config = dict(
    encoder_arch='mobilenet_v2',
    model='image VQ-VAE',
    dataset='dashed paths with two dots that lie on the same path or on different ones',
    train_examples=295000,
    image_size=64,
    crop_scale_min=1,
    horizontal_flip=True,
    translate=0.12,
    bottleneck='vq',
    downsampling_factor=8,
    encoder_norm='batchnorm',
    encoder_activation='relu6',
    encoder_channel_attention='se',
    encoder_depths=[2, 2, 2, 2],
    encoder_kernel_size=5,
    encoder_stem='single',
    encoder_expansion=4,
    encoder_widths=[32, 56, 96, 168],
    loss='l1',
    latent_channels=4,
    decoder_norm='groupnorm',
    decoder_activation='gelu',
    decoder_weight_standardization=False,
    decoder_widths=[32, 32, 64, 128],
    decoder_blocks_per_level=3,
    decoder_block='plain',
    decoder_attention=True,
    decoder_upsampling='pixel_shuffle',
    codebook_size=512,
    init='torch_default',
    residual_init='zero_last',
    optimizer='muon',
    muon_scale='match_rms_adamw',
    lr=0.0071,
    momentum=0.95,
    nesterov=True,
    orthogonalizer='polar_express',
    adamw_lr_other_params=0.00078,
    grad_clip=3.0,
    gradient_centralization=True,
    steps=7200,
    batch_size=512,
    epochs=12.5,
    lr_schedule='cosine',
    final_lr_fraction=0.05,
    warmup_steps=720,
    weight_decay=0.04,
    adamw_weight_decay_other_params=0,
)
Rows from block 1 of the decoder, named by matrix and row number. Each number is 500 + 25 x the weight over its row's rms, rounded and kept within 0 to 999. All counts start at 0. Numbers have three digits each. After the name is the row's rms in percent of the matrix's.
# proj: attention output (decoder.mid.1.attn.proj.weight, 128x128), inputs 0-127
proj.12 088:483551500488453496494466500498487461486464496524468527509466511494500500509557547515458496504504552465485520517456514497468482535486529515496443471489512513484496524511517495554492511486508502484568465497513488478530520493506478504524473530489539496497509487452491496526526526512470539543500469518467452511527509494507519534488501501482487457495512512494520506455517505523523497473449
proj.13 104:504455482518514464475469486458498504434471490440489456502540487512481585562514525537534504483517476471524493492509494498502534461476522511523552525528502464510528487487471477486488491516508496526506541472509501493495499510515490510519499502457436480506501486490498495472526462516469492515501527480522524462475492503470513522507504515516502502531498514537472505533535509525492484520502
proj.14 057:495468470489537497498515506506522473559487512475518490504524525514532524458493515527549523519461484501477533472451502474473496529499477494509484491521471445495500473452530511501506506531527499528539502476520507476471512517530546470455494536491527525454448470579501501539494502493479505466480498498504502467500494490506491473484518460485481479491528523514504497540470489536515516499522
proj.15 095:495486530534546505504556494506511535518488444533486558478515506523522523547476480427484489449509510530497464465466498505482488503445521499506491509476489484484518510510447505510536524480553471520477472461455517502535484538511476475526494512521545465506504497508483499522500522513505499509469501489502497473492519479446490503527510494482497478481506498545502499498528509484517534506465
proj.16 106:474448524484511515502487480598477532482469546559518487546518502507471533487496493496512471500526501513485500498536499524497465506462498540493475559538462474478477493491519475502475532535518440516499501478492540510485530488487495508466510506511518453489485483468535494475498478482468482502465494488492514454498530521505519493501494508492474534534530540483512470505496497501496492517516
proj.17 094:502505470510472467510538550486537547493472508490510524518490506519499494491528477521461545541487469520522511534531469489459502491505485566480501507524504503481465521485520473511494544525494527441510480505515479426483522502510495492466495503493498595500470506490481501503517505537519483483492471468466515521506521489494492487509513503526453483496513506486502537473471479467470527499491
proj.18 115:502516518527513500475541490479473514494528460522496522503482497506500520538517466566499488500510522475468462499463535504479490515509481490488483496479461500511488503489493462510474510513488506470502476516526474483523558512491485516471516496517545508485513495499450546456505535443542514475496482509511496560529497479477466495489538498524480474452546529481496543473526489473563488498489
proj.19 107:496518501491469498471469481464523484497552471518473489452489503557500514510455509488493530501482514494508485493484561540483531478546498456496503501453527531499492509529435524504536452442496555532521504524451532500493493528509503489503489535526504484469497487472485477486493483495500522514512494477494485484483509521484487544526521487462502512542476504521529494497515499489535501530452
proj.20 115:532462503543545542522539475503483510523555482478438500469537493544431472503520489448532501506487523549466496445471481505507519451475482487480496525494486510506470528522499486504549459521503495464498502497516491513521498500483503450495511518486464496534468499506498498527478467507469516513528517528504499537495487511515495530496483532539498510468489477509471502483489490511500510538520
proj.21 104:493500509474518530480519472511529549471479479496495485541451480505488540454500521404508489477494495523488497492506521509546508492478529520489474500485469555471474544508537527496558485440537482505519504499474469486521487493467462512470509512484510503476481533479484543482500504480465523528521465520505503526499500502544532520509514470484490509481522522470495516496512485500536503486522
proj.22 072:479471511515503518547471439454494432512510533499473515474520438472522507499532522503492468537499494519543513500482506501537543486527507468469538490503501488521543486477485460501500516458473465513512503518498510515530464507498478557492483575504518538510481485510480517529488536515457495510490506489478463498496482547526486506527481520487521505501501482515480524479491504491484509464483
proj.23 109:466478518516559522486503533480485528481453472526564484494516481478467494454477488500552474503496487499521512479495496491471495521467513520504503513500480495509495482483501501499485503542564493466504529504471508443510535501493482465495508492538519439458485501503566477498458502514488491484524508508485530476571534472484502485496493505501485507549551529501492502524470498513511506492513
proj.24 082:526487506527468459484489490431512466534523514498472455448519528464510483534519474469542479518471472492510498518459474486492495489505473495500515483565490472529534477456480504487510471528512543526525515490481509491546513542498505479476529527503470489449466476542479541505495496520491506509534470520527529506484512466491467518547505521512502483507522527517492507517497492477539512493505
proj.25 074:490497514499512462560472501487504485539556489515567503504522490507477448519490509509453543541497497499456515504468429512506490511526483472521483508487507440528493529499507506463460533515470533490514500504512488470492523543512483486487470517514534532497485521536474520495514522505483460501479493487473510464544506477492468472460513503507480515507517538442531521506506497495508499508488
proj.26 053:510499485518493486465503530483479480520495503512458435555469453482453510530563459538439491464521530470504506514500505481506524505487530486510464498491467528521491494520488493529465537521488478492500505508509520502497533450503541502536470469490458546509485504537501487503554517525564486523494515478497488470507497495508518506458496511522487503489494539491468508504525532504498486488491
proj.27 109:426474543502482529533509476520488462509516508455450500496470442514477507490485513485467480505506553467481520489500488498487540505553489503496548500507472537524494526498492535468511527507491556525503508497544481495487554516499515555519481532506510536511470466509457518467507481479448538480461506485505494475472489513480516487496509498506505527468479510518500509525503507505488513476495
proj.28 114:461539463513543505501459450498468456515527496508513481472490501506531519530524499503487478462553487484500453486464468523523524503471498492533482526574515489499537497517475502472539494498497467506499508494442534480545527485501545510516519521492517456499486505497517488520506521520484519452497486526483562480492508489480483481482479510461478527529498487523506467539514485500513495472519
proj.29 091:539497520532458484477520535494441507491529487477533493518505480513497496498496469509462586498488506456466489526507491470518506539494525485529527484483478485533517502511463475482474525451491473445493517541492496498496511507552482475495535456511518518485495488537529501507487453489515444510510528510510515501478526530494488501482477489531498535514515507487461502534486557491497468524493
proj.30 106:524530491503487501495476460492505531517539507528489534493507511532556546455464506515517497517523463485497503514508532505527527497472507479526481509486480463501487474466497508497509505475497468512531515524473526466498523510493451535518484492449462521473496489522512457528521501508479550499514505436519450416509502506456507503495520516487481497522488504522512560529493469518491490505473
proj.31 106:509485508570522525541527521500548522508517508433496512528496501509484490484532523454567465511561512506488524513471485506481487488493505516482534481479491508505467512489506467514513449482511473489527471510516492494541503501515452493424497462515485489502552511499496498501514486514502459513497487520516514514472485486469491509494506482491525526490463454459506516488482497539534477528465
proj.32 096:512479506546541481511485538539516482506544521472496485456507464461489464454472470490518532509458429508477482522521499501478507533496483498499524516515512497501518513480510537509494515482519515516476498540486507473515497477465505460452541507497469457478512455533520454513479516535474465499465539497512492470511500534496523493542500515486487470543542519519508501543508512494490526509481
proj.33 081:466508472479507521443465499480530558554481484513494501537464486550524531485534505473538498516529489529519525489470544492475536511514514495469474482480473515508457508489503499503543514480491511526516524517513441474474531501521488444551520492485490481492502504485504509493450487498513539487507473511468519534498463469471522480530477483479484494520488480519523504510484490511543478472534
proj.34 108:478487513512517508530535525511547507498503476478526551461487484505515510454524472504485537501496511509503457500556450487488503457461496517510513502479506498494460498471565499506482535487473447549551465501489514495496513512478478544519533518490494525475472506508481508503508478484483531531505485459489503455489538483527535512474458484471517509483530465536494489467486488541514470514506
proj.35 105:512505511536508489516504463512519513472550525524489510525466496493505473487501513482506547511490454550495512490478473462528493515457532508482441537517509525511513446533478492498525482467527494455503493481548477482491535442550482488490489498479498522494500497496454510522495495542501521478548488469488490525508510448521466520512502525484489490479532487485563509542478489490497509467513
proj.36 108:522482504513558461528531448502444455490487451484535460466492549464491482477491556557500511507496477438496502500518454525498481492546464517518537502525499500506528472511505518442469484503491517476537490514521461479515533478486501519495479489512539479497536466466507524532501526513501518511517495535477484501536491506520493514494482508511492503508516498466519491511528480510516490482510
proj.37 099:530522510491544510528498520488545495509522486454464485465494477515520533517507478512501476508519503514474522479505482514519505435491525501522550500483562488522466489498488458530477499482490470558521518478511525466501444459521486493485516533533573490501497510490502499522527495496463526539462520526503464505547503501481473472472497470456497440517485499482508505496500497503482499510482
proj.38 099:530480506513458486495484512516521527506529459503544501467542511501525482504481449519486446570512416514511517523554472495490502478514486467528504524491548432527469450492478486518449513528471506517486484508510532505495480521521521478507508512506513459518491492511515487501523476482478526526499540501516509448509486475506492476469487523511501503529498495478497523515506485488480500536501
proj.39 100:479480507531488496495516458491457501503440504502495540462433512522534465463520510487535489517429500480506491503512470499499478500517479513496543509496514484499495492496542524498496515568495563490500504496535509545471494516496504497518496492464491474482507473481452480503474464502472495441522539524535527523499514478520519523527506485523505511475511479516520527558489500506485475492533
proj.40 098:492499493503485506484465490547470489493511521521473537495543499522516492521500523437549520507511478510526500525466485501549464524471524466516498513515488460544522476520492491486526475508485485507513525456509501519490446530512481490523493477493537544493461464510510513528473495520517496493431493481489473520491502525543536459489548515527516486458499496538466482455513524506461474503494
proj.41 104:509530498447502546517524509505504535521510464467481496493491573492501484473484516503507531491507504508550502508509491467492539535446529493486495499513497520444528458556492544480490448485488487519472488496458505535498482507540531522493502508489484540474467525472488522475530494488529460486477481490505516473516486459509487497443501495490527512493474522483549537501497495483545502498492
proj.42 092:528480514487514500496510537530484492461538502506486531497529498499525529518533549473476511494536461478496503480536459491481510539480517513467560522498508526487500456470516435476509487522473463439523498456516494501522455540487493448479481499501505475530523507491510489524443482525487547521528483518506511539500521529446486505499533511474477492506510475513502467509475517498495514505502
proj.43 059:452479530500510501470463500488517481534492514518500517476519467508502539498534484520557500516536529541476504477474491509464504470488493519487461489539495477510490476438514453563543521538510462494495483502504550457466528505495561513481520494534494480480472487473528477484494474522484528472474472495490502525492522486527488485498518528497483463522549504526535489510483483491499507469518
proj.44 081:514468477453516505524476473555445477485535489488463497469476475475532452492451543491535543504475489493485515512469462520525489541522487506499488513520490486500534510503497527463500485490506520482512500464571504535520485481507485475528465491487498527477534490532478531541531505476482502465518498537512525501459514504526515480510514531483498481486531492511470492541484475510509539470534
proj.45 107:499534466507505450493538498453485498501472509466477498524474498485547509522515499461556469494464509497502476530481511510487493493498496533528516503478492510502494521496502509508542450473486517473490517500520468472485505502508529521492506519477539493458476517433463518482482485529489548532549456499482501591507508505483460517487525491521484519485522551517523507492508506466519518477487
proj.46 062:525532479532483492528474478503492527517538480483494538481525511494474500436503532476467517494486513482514517467526492579500510500493498495492488537472491543465520535487534512503469488506485508480453474478497478511507516468470481530514492456493440507478551553515521450511500491541523472506519523497503506449484528512526499460468506527511470504523496494459485508507491492514499531514537
proj.47 093:511494513494516521509525481497506490477425515428523531470482512496550458488506492501484484480493477489524546509525493462478481503481505507488531513515517506498518461555475501522465546501497506563512522523501500456506554507500477444455539501496496487459478460456501488489513526517461500497490479469480483515531528516499494477543500499474507500534523485501541514540508495511503492524500
proj.48 118:461465503496495507508510531470529499501512532499484502531454462532471498493521498524515570530509539470482454519500497522489506467510508473467559496494465540516515530507516491494477471491464523523501493500496472533493464479527489519512508503508518532546506521525438517521521506511515468522471494527497519529497500502496518507501512465475527490458443520447459511530473513467468491481462
proj.49 110:533481515489564478463504499532464495513546455494432477490513517495528486537530466551520492525488505532519540489496531478496510511475523477430468520504480550469487442528466468507489469537525490477499506477485471495493503491468463491496511465515510488495496533500515534468514493522498506501516494518475512549505496465518505520536478465540502504486512514493507484514507506511528500463522
proj.50 062:513495522478521477522524506489492484531518490548494512549537497503496505491530465510507502540486504555487483493531480500470540450508505506489495468449488560466481485487502451470460462474474479483489519479483497536488490513494533536534505510468529538507514536492523459524497481481535519531462512469477531500500525478491518519501464485543478531447480468476529522499509497500526489491470
proj.51 100:493561538552532539533504521467519496519508484546489506543511518579498471496495499512550497509489482507521529515480495472497520439467512494504473473498471543445455480519469495509493496517482503496487503474551475536511500501494519509470493507466490497488451511533493486506525495518480508497443488468510446512499505487525523479502485508528477481488494537473516526470499501486461497496491
proj.52 113:511485520514528517456505525516513494500487426451557532495552536486537489500473516521474489485554484491511535517517507487491527526493491505518517499431507497505482472491491506501485532503510477537501503511505506520533519528475496511482491487516472432472502503465492523439464521503515528501484480493506521502508489466438490530506481537482493487532547504492479488487533450489520501486483
proj.53 085:505558511525495508601477463461493487470512518497467493489487493543479458530478499471457457439513527490518460504515473517485529490479517506495524536493505527505522508523473543498505504504522471492448516518507498520540508547516464499516513483493461471499546441463475520464471481523507486508497483470516493487500510516514520510519506527486510519523508498519505513470504487515499494501479
proj.54 117:510533522539453524507521506503471483503505529502515447490482554461467512430486473443526431482516435470481464512511484485514466563513526460518514544547538494508531515519538535488521490506527476513494527465492469523498511479483515491500530507490507486524489495496509496510491524508447507505517481542496508511502500484523509505515483462521514492502505481481486496523480510489502494480509
proj.55 055:486494494439485484505485477491483454505533515505492491442513472479468535536498539503490501555520504503521525500506495518526524533498509473483491490519498497519530498482476480475494499462462457539523494480500489510517510495498491494499538571448518575523520528486460530503525557503460512480505492498497474544517480494514465520518509512458536485474505464485495526472492479483509501467524
proj.56 121:515454516503531481484501512554531533517485514506484479489505566515538554511530449501522496509516514562486498460533515496541477467476523518471509520503509511455460478449529449514496491520483464517452484488486514499508541507486527488502526500494503474499501520507484460512499515501474493506482514508531499513503519471507512470505469435471506495528494497499474465500471499531451494507538
proj.57 119:472425531541494431510483505491479531477542492513474525478466473455529498508509498519495535531489524512480493499503491487506508507455535489513486489507489496515545474529496491541489522495538461496497536479486508469475533519528464502473487499513480553504473459523524484484541465552523481484471512484490532516489511506478478508512531539492505525498507491541477469512506495519443513476519
proj.58 101:481516471474489550462475512483445499507494435466514521481493490469517532540478474468460494553501494479526550528520518497479521512517504528510527456523529507507513462499467476489484562520490508517472502494486530496565470489503524499469508493489510472500524507484495504503499553489519495526490515481463509499533484525481468457489507542492497477540526510482519511493537528455486482505492
proj.59 087:447490523501532508521475437481554489489525545548501505537478459484503497517535454541509488507502469530489493504478485483499496483487516519477453509520487487540488503486530486523497518527507490524525488540479488470506504488469525520481575540506530468496456493463487505459491496485491550519459502479498503487502529483523492500502478443464498494516513514518541484521496481518522508459491
proj.60 066:513488494573494519516516491519499506494514466447499476522539492567491497524524495451485532460517516497491515470484508517489483523449466498511504487510461526497495473498454472491507497494523505474484497514489478490521513490443521485501507518506545462548487493464532452459540515510447509526532487488506481461490472491501512509506522456495493499548510548484543504486533517516515502506518
proj.61 133:514475463475467484504513507494513474467497488533513485517506497435507552519519544503510484460505450485507490502500468477477516502492520486503472486505466492515557504509498517446499493497509526483504506467511517570464472473489486529502485518505537543506514478536541498545487506493504481519519477484525522486451552514522458526482500496513486480462520553524453523516486479515503524522464
proj.62 110:459530488508482487463514529508453489479492470519510495466497474505520467484493498489503526459484524495482501500484510492513509553515515498501496442542539480524493488507520488502547470471503490481435518494462482557491471506543504488531520546507501513513521499514523481512504511523499446505528495498490513542458457541497454505487521509459551530490487508500538486494517506485553475525462
proj.63 106:508485503485528512505529510507565552517516451483526519467543544536495506513456511534511498525503479490486529492489472479507487459481517494492467499513519497502456459496516474500461519514494481524472497458483511522510519515543522515512507507530459544471469472515456538508492556476524496497466451467497488522467531521492442486457507523462490497501500508476532530498498481503510490522506
proj.64 056:488508532470460520513466484506529527519472482533432494469491481530522462467506505465511542503496490484474472490518511530494499505513483502489539524521497547485490512529520534463506491483487519432519545511496485485477446505493459493517508551479555501468525498468531489503459488504493474533536524466476493546477537515532502524503500484485469479518527494481538500536497490512501510508476
proj.65 116:489504473464470490482479482500499480479498480490475485488476493465503414521524546503497524492513499465543496495483509534511505491507509492512537519507512554486531512575469481462508474508499517455525477519540493478503483449481458504522470496537515497493497507504497533473517504527529506516495482507508450513516500533557505523523550528489516496499525530512500495473528470461500498487443
proj.66 067:495528497529531521520497518479554520501504551520489509505522551520495487490525475521528456520510495465519496494475495485472484468456488523440524524483488537455482462522513451483466502554509484501506505462464481507491558541479494516522470484536495494519457507532485533507510491525546463515452495481473511520461515515461534524462461521501507516496495487505506492491490507502489493484499
proj.67 071:492505531485472494552493486469475476502459458489545404504516478529470513526518509533522548479494527509445508505455483511505499521493519505533468446532489473557521499498488522488524509476507504438520497496525459498497472519499489502525491522504474513556541503500486529494506516511481486530492469508470487553492504479485515495500487525498485484512542476523507513486522499496497514507465
proj.68 085:514516477531508533521552545486571494516497500536519488479519571498502539473485503522532437483508449472489482491453493465479477480496493509484459510534501489497509489497517526485476508527526500450523492485516517546497496526492497540502472500525503515505499420523486532532480504485512507498498457489510489505448507499483495513480492459503514488464523506551486496495468483512519499487495
proj.69 112:471485446491527516485547511514488478490503539468485471520474539522493574491483450520513522523476494510517530501461510488491499515431508514499474481526478493484477508484510480517505518505502478457520480520502523541524542469471498502491502474489495543505498509511483526517525543492525482475512449506486473529491477522489489528521524523511509477470561535498463503464524492441506523476487
proj.70 109:534473499534481511488484498493481524454488506490456485521545531561479481508514462450455533522518499538497505508476508504487539483509534502484486483506478498497475481494509462531515500477487481504496510492505520493508498572480475439482511509516504448505493425498588482496522488528519489509508506509527495468465509507482484530551521491504482473525505529516494478517509508505486511524481
proj.71 068:510480481471527463553458472497507499488543498536537472475520489496442490522527519539530506571525495465503521472542471533491520464456515516527499492528461514464519498505469476504476502511464490455520480501524494486527500512473497481448511526505497492465519493473554525510480552479484484505501495483475528509496529503499501508482480495527480472548542502488499534477487502521476517501486
proj.72 096:488494509500554513491446499533516512463504521481576479502556498553497499505481542500471514496531505521510485463544479507532502481468507475480493508471497496490468485498515490493487502476500467473490478554481506489485475495480539473493514513502483450466504538437528518490464492500510481500490497477459494495540491469526516506502519506546491498542546525457556500505508497520483525506480
proj.73 104:430482494481488485505458445508501488535498508521534462514484457499508475491533546516529514498482489517498479498524472509558483517504491487527484505548518532478539513493564496477496469520488501534455442502533505504496483455499528522490495488473478529502571522499481478502499512469493492476517509497480520484495482463559489484495498515517477524501502479488522518556484494484509498468523
proj.74 113:478499477534507498473545485455511534482520467526522532514467473495550480498513481509521486480471508502541515510448507460494523503437536489525493479508499543507553483526467514482533496487508478477544532482502483505529466472471468507510455504535488504546530495527508530516526545489481501497508479538504506480472486488466504497498463549531505498483465485504504460466540500493513495476484
proj.75 087:465441518461483516479495516474528523494456558533480484524505477486509493454510500523462542524490530526517543511524507475505501497493521524470485516489504488508508485516531516507490493468488474527508486538515518494515453471460480540452487455455447512471518528503472500485435482499495474517496517510494489514516478514544533526527510521524539515522503456517501500491494534510518515505458
proj.76 122:469528455509497483480501529546521551468463487508487481528543475513531556543533508514518534501472543506486536483508506495494470477473504505478469492494507508475493505488468473524502502461496537517549490485537488529496518455474472533538467515461521552477490484508454498498548507498459494471484472536526491496457507492529497471481491501494493487454511493517467501502498482507528523505529
proj.77 103:452523517543533538503432493480470524495469551545513488522564491495501505471524516504494526465471524459502492510469495532493481535489536508496507492481492488515535513485550494501507510472510506506512508510491490493511473489450485503499541498499503505540456460522536482497513489499513512481496504488513440454483529538504512482502483443478500498542484528502507468469493545528479463495498
proj.78 090:485480484497463516493525520516534500479526476485495474497482535497526476506478494500515479519490521522540530524474528459492496510486530485492507503494485529483513484559474512488493511483498506478471542475441477580491514480517469545496469507527529504476449482538486530529515464549523463513531531478499561513484477490463510527490457475510528517463481483485507478507465528503481480499506
proj.79 058:474503513496504478520474506526458516519500493511498460561484492494553477560520512511464519451520504504505503501487480528506503553440499485510500505543484490480500465514497502508505515493517494526495501464534493453526529522541525423466535476490518498526525516466517486518475511487459492472487500515496518496539516462480501451538517483502512511509456458477528487485481495534471495516522
proj.80 101:496476507464494455472523547523474460467484546527442501476506472447488487467455494474498491543472483520534500489521509479479507512525531497499480543499530507534471515503515535521483470490492514533460503462470530539492515489559516498563496455508463522513493526514461479510496479495505475509507523496502542516498517506493475507525494490508536525481474479520501488544470519489525506477511
proj.81 111:514510482537493512455527526514481476468477568544516513513505510523482498492494490495516489529464471513527483497459511466502453530479517496512476485505512462533518542524496511489514482493516532509525484510518493504537470479500502473491546470471445524536491552490505459490450534477484493489491471512483472479461508583519501468531503500530532503504476485501518484478481530496520495504460
proj.82 106:494495518514509520527509507491500464501542472499484516485492478468499487471509496523496446525521480493510495480501512500500522500556486445528522486502511434542489513503507521506471509510511522493546523484513521505462447554529417523519455518505490510498497470554552507511524489503513477510527491493537499456461494526513465508507515490492474502506465502519435476503539485494503476502489
proj.83 094:502485509464523512540490508502522491515537505435571525548490501475551528513519562516469471459543482502490522505512472511523471524481461502516509511506498475479520488457505501440465519477522463515512489516486522465518495469468537528520495498491481506520468501492484494503511534488482521495486483513480450429484476513514550482515493492483516503527496515487500474484512497506532492484531
proj.84 102:474520502530529499527524479523525484501583473525509527518515530529510499470503526539495468449512516507518528498454474512509488484489502446527493448532498492485490488508453479492481509508526492487531483473522509475544527489488496485504502519496536469474516474517454513462551488516435537475498449507514454472499474481494469481512504504497512478490493500520534498479537485512512525493537
proj.85 096:504476503520544468483520486461464447494501492486514510503520450484532503461518482486500509519525494476477537513496529466473504496525478509545498475480494462523514506456509511506474524494487523486549466516508476490499585486465537528541510480525516464502494486530513543507512479472546505468507459545489497520523513485511473475520502525533486492514526560482515490481501475461489482478493
proj.86 123:486543498514518479528494494581470524483507485464528474517515471441507532495535496541453509515471525524492513497526521468492488523546484505471503486503468486520507497487507494503496514503502523538478507524452466485520427508558504494546509493466510509510483536504476511496487484524511509507515518515478490532510450472488523494495543464499517466484473540493503508481480505448518497464479
proj.87 103:494505516517478550483482518481470473516504503507566524508481501467461527480483538509493449504484485479492484471465526528495493475488495531481512499478503535525517498487516509496522480546514515506522471469437526537501504464488479505497512493520461473524543488475468517473457499486528479519510494521508511487489555456535540540546483486511541513519507462514526520465468530478522462497482
proj.88 114:491541500505499554498530495457524485475493516469531484503431480473496508520483500529514442491513480497518459510478531480501523492508515501502513514521505541490527506513491521515517497522499487491451504490441457501462556518518467517513540489477493526530559492497504481510540501553522516494519486484513532488476520478507491527518484458490491504490468454517437486529481493511466524466496
proj.89 122:470486508447464500498522509469501475506502513517477490511495472488517470531511485513492483498446509517480497497491497512517523500522486493496511502534491520505486497536458493483516487487533541517482507490568430523458469465515460501512542464462502501501532515462502463502471517485506504541524525510511481494481495542538518493566494515551555504476451489466482513497520538484537515498483
proj.90 087:479492523510498487511520531448520531482473470494527518503491453497492503477494475480477522516509483532506514501490449483508558512452492527515503524480504493509523493501460524490528500469543519520511507485504502489485482489507515593428520490493527528486463523469449475457513534482487467549474544491492520493524496502486481488472522471490494533483502506518539518517523494493499536508458
proj.91 111:500516504520481513544514504463531516540501531473524559454476503518492478532503475576547506498548510436487485504477484511495499494518464501508543478487503505489482512504450495501488510521513550479515496516545511515466510483447473502502508466521536494473474490484541521475500444497506453491527479508491483508489503545547484519505506463488490473489506512481471460466507500515504493497508
proj.92 110:489453450498543518464480479533522566507477543517494514491534554485527559484490525511515496512468511533513482465485516508520531488442535499499466509507491495447522494474512471478498497493521456513472497491484536486476562504533488509496520505488491498490483500508506478473498514471494441467449506479535510450509521490488484495504509473497499493516506515517494512532488475523529509533535
proj.93 124:518484485478496521533502465495489428470540495481460522523466457515517498520479481539547528477499485492481507492471511454517478515577512463530497499507489494526489512490500522504497501492494498481466521475508473507450471472503530508539508495461505510515536509488501508500476463492498495514504531504549521541477524527525493456498488441480487512531487461511511514550477525543507500509539
proj.94 108:493503528491505455470442503500455499514507517451508468508479488505487490514511530456449486451502506491525508505508491540510502538448525516514528518550532505481517533520487502498520501514538486478478521512456513497524503494469549519524530496502578498525510526495489445498486471534504483485494542511470511496514498467511508466492493488537471479486496454476537518516485521499477517449505
proj.95 112:555486467476496539476503504485486456493469491470426516480493534488491484518530492466519493505518512512533501498462502494536540510469496507493491486520495529485535507530449496486535460481503439466525524488531513515510529478483497524517460488534495474508499459464529527475481435501510514456543479528498494543522509496497494542522511506505500484499539492535497500486499473520514536504526
proj.96 126:489545552483504497473493526477560516527556537508534509492487509504490546474544471484460484493535520546474526495513527471479524497478513480432459498474512512460473491481494448531493525490507441541502544490487504463452469517521488504479493514510535506466483509495532530463490494494543495528486497474493492524514514472482481501502501487482487502529540477511511503494494485502518491504488
proj.97 093:477495535512522503530540500457519546540459543538499511463502478477481461462475492506487522452516512499492459477531490485495509497492506484500511495485539519498493506504536552487502511492544491521468570515471536509434454531503491478491499528472499495481499504504537472517482513494536509535466552471476503460510529485476496507511490498523476516525503451485513520489479481510476494467501
proj.98 089:479531544525518495544492494516495493496484493469514534502495478483515475526487527470513537505514494465470463499510447542469494465476492523532527500513517495506540509509513530488517499533461511530511465473543512421534511516495529468494489497511465511521497500478500506451490511505487537498503493516508452444521493480521460441519537491460497496533492483545516493524503460531517493479512
proj.99 097:512475487491481481522489510500510533483489500475533470522535504461466478522511452484500489498528474525505479519515484490519508533479516496506495533498489486510498486508462472499493485492513466466484546533461498436505531522517528459507563509539536448461454532472510478505485523517528465498510503473508550508549491509476541517497492465501506481550506516454505498492490533539514467479529
proj.100 095:494496521517489502520516525496535474513501543506465467546491483532531480549523491470479517502535506505509497481459487478473482504507520485454557529507491475534518471527492451496532487492497517514465533505476505540472454542483484478469534500494512472510529466479527492493476458523484506538475490508502498511481492541472492507521520449466508516548481468535489466533486504523524480522452
proj.101 092:497521513520519510503526486545501506505501514459528503478516472517471496478499536467482507468469501509485525482494507525493464457525481541510507491462536418540431511465556529530516525497497504506498473536475521477501507518478498462470500493505451471480500508485519525488537549486529468489494494496534496464491490482519497504507486546499480552524520524486503481470537527487519461498495
proj.102 093:509517501491472525451514455503523527504499504546496515520498513525477519527497479528512502495506479497484564528447515508540470498497485518471415501501553475504479510497478504506478479528489521469502495529527453483474494522453473474550485469494524500554486529533494466500481487483496525510483514489524461502500513539499510532524466478535497464442508482507481491487498500543517499511507
proj.103 122:464511452455481497489478517462496505497469524496514492473503509506462551506510448463482519528520520530530533498493535504489506493526484496481494474484529510516475522450471492537508509541491528487504469507455525483541540568506510507506486490513494460510516545458506500483475483506495524496489478526488544478531473522481481464471484520507510503564479495460532482539512527461511513501491
proj.104 118:478459446504496531556481469484559461523485533508490489586496513489534531501497508561437530527481531503499470472505463514513484484486480529495500504470448504489499497499509495502455534517460498504485509512514524528501482452521500471549507521524477510502497501520484493494480518477509438507501532498501501492489539521497537482464492486498474467496514508482528484511509507528493490513508
proj.105 063:527474456517494526507477494476534541525494476515532511509533497497548508438502513513516480509455523519503514483448502512509513462455500521540455481523502462489517461496510502487519511504549471503477517465515568519494484537510474494448493502499489467493526460496470445509494512491463503474499469480537478493509502528490510475546524510451505501507509539504495516505517484525503485541521
proj.106 097:506508493506518499519474479486524544548540539473503483517496512500499473540488532546496481496530470531488470467499475508503456491475499454484518540498537526492497511519503532508481504514468470509485520517485482472514541565451460447546506515453481465514529483478520486501469521505492512457469497508467501495511491482468520534538463517509481535536493449493538511498506504514496474491494
proj.107 111:506456477502453512460524493548509521526475480484482513503527517534475501498468452492533486493495511520518549518481491480514479467492458536463477496493489520503472506530469535544495468538487542487478479517490486497582494522465513493475499478490486476527542499487493515475484500468481456475498517547535548489477463518490518509524485490533509510503460485509498485502535530523541517509497
proj.108 115:455500447531480503486500476504492505500496479530494564503521508514534507503530517532524537528497547476502498498505529511481481478526475529476507467476442504476478473475524468505479496522441487505472482487506484518520461492477474500537484501498478482491572510498502523500474526507526446491479514500541539573477530485479482515498498520477512484485535483508544539493489504489531472492491
proj.109 121:491528522501487466511499506492500493482515477499524453471497488467494509551514450449458450503525518472455510497521476543519487489479499494544481502551522461516510500474476477531512540506499433536540495482510475465506545518511522497510503505483465519528515519480484504514518559506469453526476483530489471482522480503500489476505509536476505510552518494479524512467522500477529517521510
proj.110 102:544538508506453510465500465481505511496534493528474479473524491493506542502502510504483519492518507502510522558497519499486530524526492500465493505508493508488493494487460512506528516491513524507461551501459475478539514474512536477505510482474504503525557529472487470511485511554494535479474543535497533506547466481439474451493476533486490499496449441485467505519477517507480507472503
proj.111 124:515485525400488539490501498521468501510501540545503498540513431477499448423479496475519460474475466519516544504480522490504500516538489488492480507502506520520479488508514508518513479515507560506482522490508533514491450451474486489472509509479537513479510474512484486522474529486510509543504518507527463528509496530492490494529512482502540506492496487534498519494509504482474501524494
proj.112 096:516561504528513549507495550479512506511527511503483520466505488515504481541520512554481481527501516478513503480437499497449497468520497488460549518499532455497494487513515482512484504526497532508477488533440487506465490513524492503494527491496522464519558474482516475515514477558508480493475531490481535513493476493456474511465487500521502513518446460510505497529476485487508484494452